{"encoder_isotropic": true, "encoder_norm": "layernorm", "fusion_encoder_norm": "layernorm_no_bias", "residual_init": "scaled_by_depth", "optimizer": "soap", "shampoo_beta": 0.95, "precondition_frequency": 50, "batch_size": 64, "epochs": 0.7, "final_lr_fraction": 0}
Rows from block 9 of the image encoder of a small model that answers yes/no questions on an image's attributes, named by matrix and row number. Rows with one number belong to one neuron. Each number is 500 + 50 x the weight over its row's rms, rounded and kept within 0 to 999. All counts start at 0. Numbers have three digits each.
Before each neuron's rows are labels from the 100 images, of 14976, where the neuron reaches its highest value: "strongest on" is what is common among them; "colour at peak" is the nearest of a few named colours to the mean colour under the peak. Only what is clearly more common there than usual is listed. The data: histories of elementary cellular automata, time running down.
# fc1: MLP up (encoder.blocks.9.mlp.fc1.weight, 576x192), inputs 144-191
# fc2: MLP down (encoder.blocks.9.mlp.fc2.weight, 192x576, transposed), outputs 144-191

strongest on: 111 turns on; 110 turns on; large cells
colour at peak: white
fc1.325:518599492473483522471549607557480517494444552534407536443544512432484530493485593518502465492483413480515521629470563526497487429465508522465501
fc2.325:475444501526407447538454464361422427543470551549429495477434426526470580608495497432441462475571454469513548487444462523508591471456491590409499

strongest on: 111 turns on; 011 turns on
colour at peak: white
fc1.307:490477493599448511464623440445534546365467465535548541465499499409538560491521500490388512499532430470501475447492549432545465479532497543448568
fc2.307:589513501477523482511542613494412436501502452540522504491455520500563444536478535564554532546512488443449462487476571568536436533532453483493484

strongest on: 111 turns on
colour at peak: white
fc1.491:468485569442540508438500497500454529467462517530515350554457416506532465506487580391479473389495565506528452452465540457559489551452449508501476
fc2.491:550593488603467512432444505604456501546461487399553465538442506508368518494505515518509476553528465555496478448581524492535408486533498490566533

strongest on: 010 turns on
colour at peak: black
fc1.143:494472549550536471456487573500523520418543581465419573536478459575545526475455493492393541465561425535566523521461458497434531558462474485505491
fc2.143:406455493564510432493549558547568412522457465570513540491437489480509567523488540518514478523543437441427511458500458472563462447510431505483572

strongest on: 111 turns on; 110 turns on; 011 turns on
colour at peak: white
fc1.88:404455578491483540532440461494502544425501502521501559525490544516537468511549532583531550467583496502549558465494454572494571577440377472568582
fc2.88:480571436478464518555500523462489420441596551536424500516521523513527520561455482485443580470560460541448377487448449497495397552582489472527558

strongest on: 010 turns on
colour at peak: black
fc1.387:554563550462539530432499467491469475519580447511494491595524524452641557481484517415410577442522514558515461377531460514559558489551513503541538
fc2.387:489489531487468515491494616456504493422411416473518545468534516473387522558565530495574470567516569474502479514479507514559488424544399440593536

strongest on: 010 turns on
colour at peak: black
fc1.400:446489491441488415573566482475548447493481498466540571538547527432446517491571572496524437510523453465583515549517523495461563531540503371412522
fc2.400:427458553390475516515534526500504547528456522484452527389473538564471510563576458422512467487525497548499522442519548549585435530463501438555472

strongest on: 010 turns on
colour at peak: black
fc1.74:505478462536492555497419574516538512577537601560548542533542529382478463425429386471463531503460475562446495578531414488516516467456567420583461
fc2.74:512453504599553475405503471500473578527461479496550447571580492490510488507487550595558577440572487475516511619529429573568409484451417539450392

strongest on: 111 turns on; 101 turns on; 011 turns on; 110 turns on
colour at peak: white
fc1.157:467523474536471515433499483552480483392479442557410496499462536539421523502489473667423488563563444497504528527533506484500451537491433464528549
fc2.157:541462522489537570553468562559513462520578475562440541496418518526509468541474517529489534534500499469452525538408552582501495527496500488414530

strongest on: 010 turns on
colour at peak: black
fc1.556:554481554533517561472479406464503501457516519477449447506517525414561492471426461423559516483449478483431507479491523548483431536462574564532464
fc2.556:497487538433573439546514536482449445582446543520442441596450532528476577475543513579507522560550517524485421427499532507533547467520437481463441

strongest on: 111 turns on
colour at peak: white
fc1.36:477541524449493454523524511486503564475567552419524503463552450483419558530454524500578526546489591470687565543495526516530570452419496546517492
fc2.36:450503593545562468465466441456531495583453505543430455607456478572507528534481436582447422532589491408459530533569493454566507462491554529495593

strongest on: 010 turns on
colour at peak: black
fc1.514:508522473473508478547447468576530559422403495450456502519505561494554484467396486461478495438591422443422502484479517564477426475424478526566508
fc2.514:490484473493593486555448586545515454476473465528577510525528523464458465520465483501459474540513515517464521500393468503478449454480555543464514

strongest on: 111 turns on; 101 turns on; 011 turns on; 110 turns on
colour at peak: white
fc1.6:508531483473488468490563534488535553427562447516462476566510533507444438478534470518400435504575443477484556449445541501478513490466544507482548
fc2.6:536474461487549529521446551460444512559575490543520534472496488493580460536568518537502519469505422494461479469431556526396443492403479456472475

strongest on: 111 turns on
colour at peak: white
fc1.466:514549514379499463554555567498476496457440470443549541418564490568539458470509476510532490487544498552531500447436445504458535421518523534442529
fc2.466:491494504583506457458457528505515527508415543359519497489460555553505495500541505510534585549561434405517485435540496418541463508604437565455497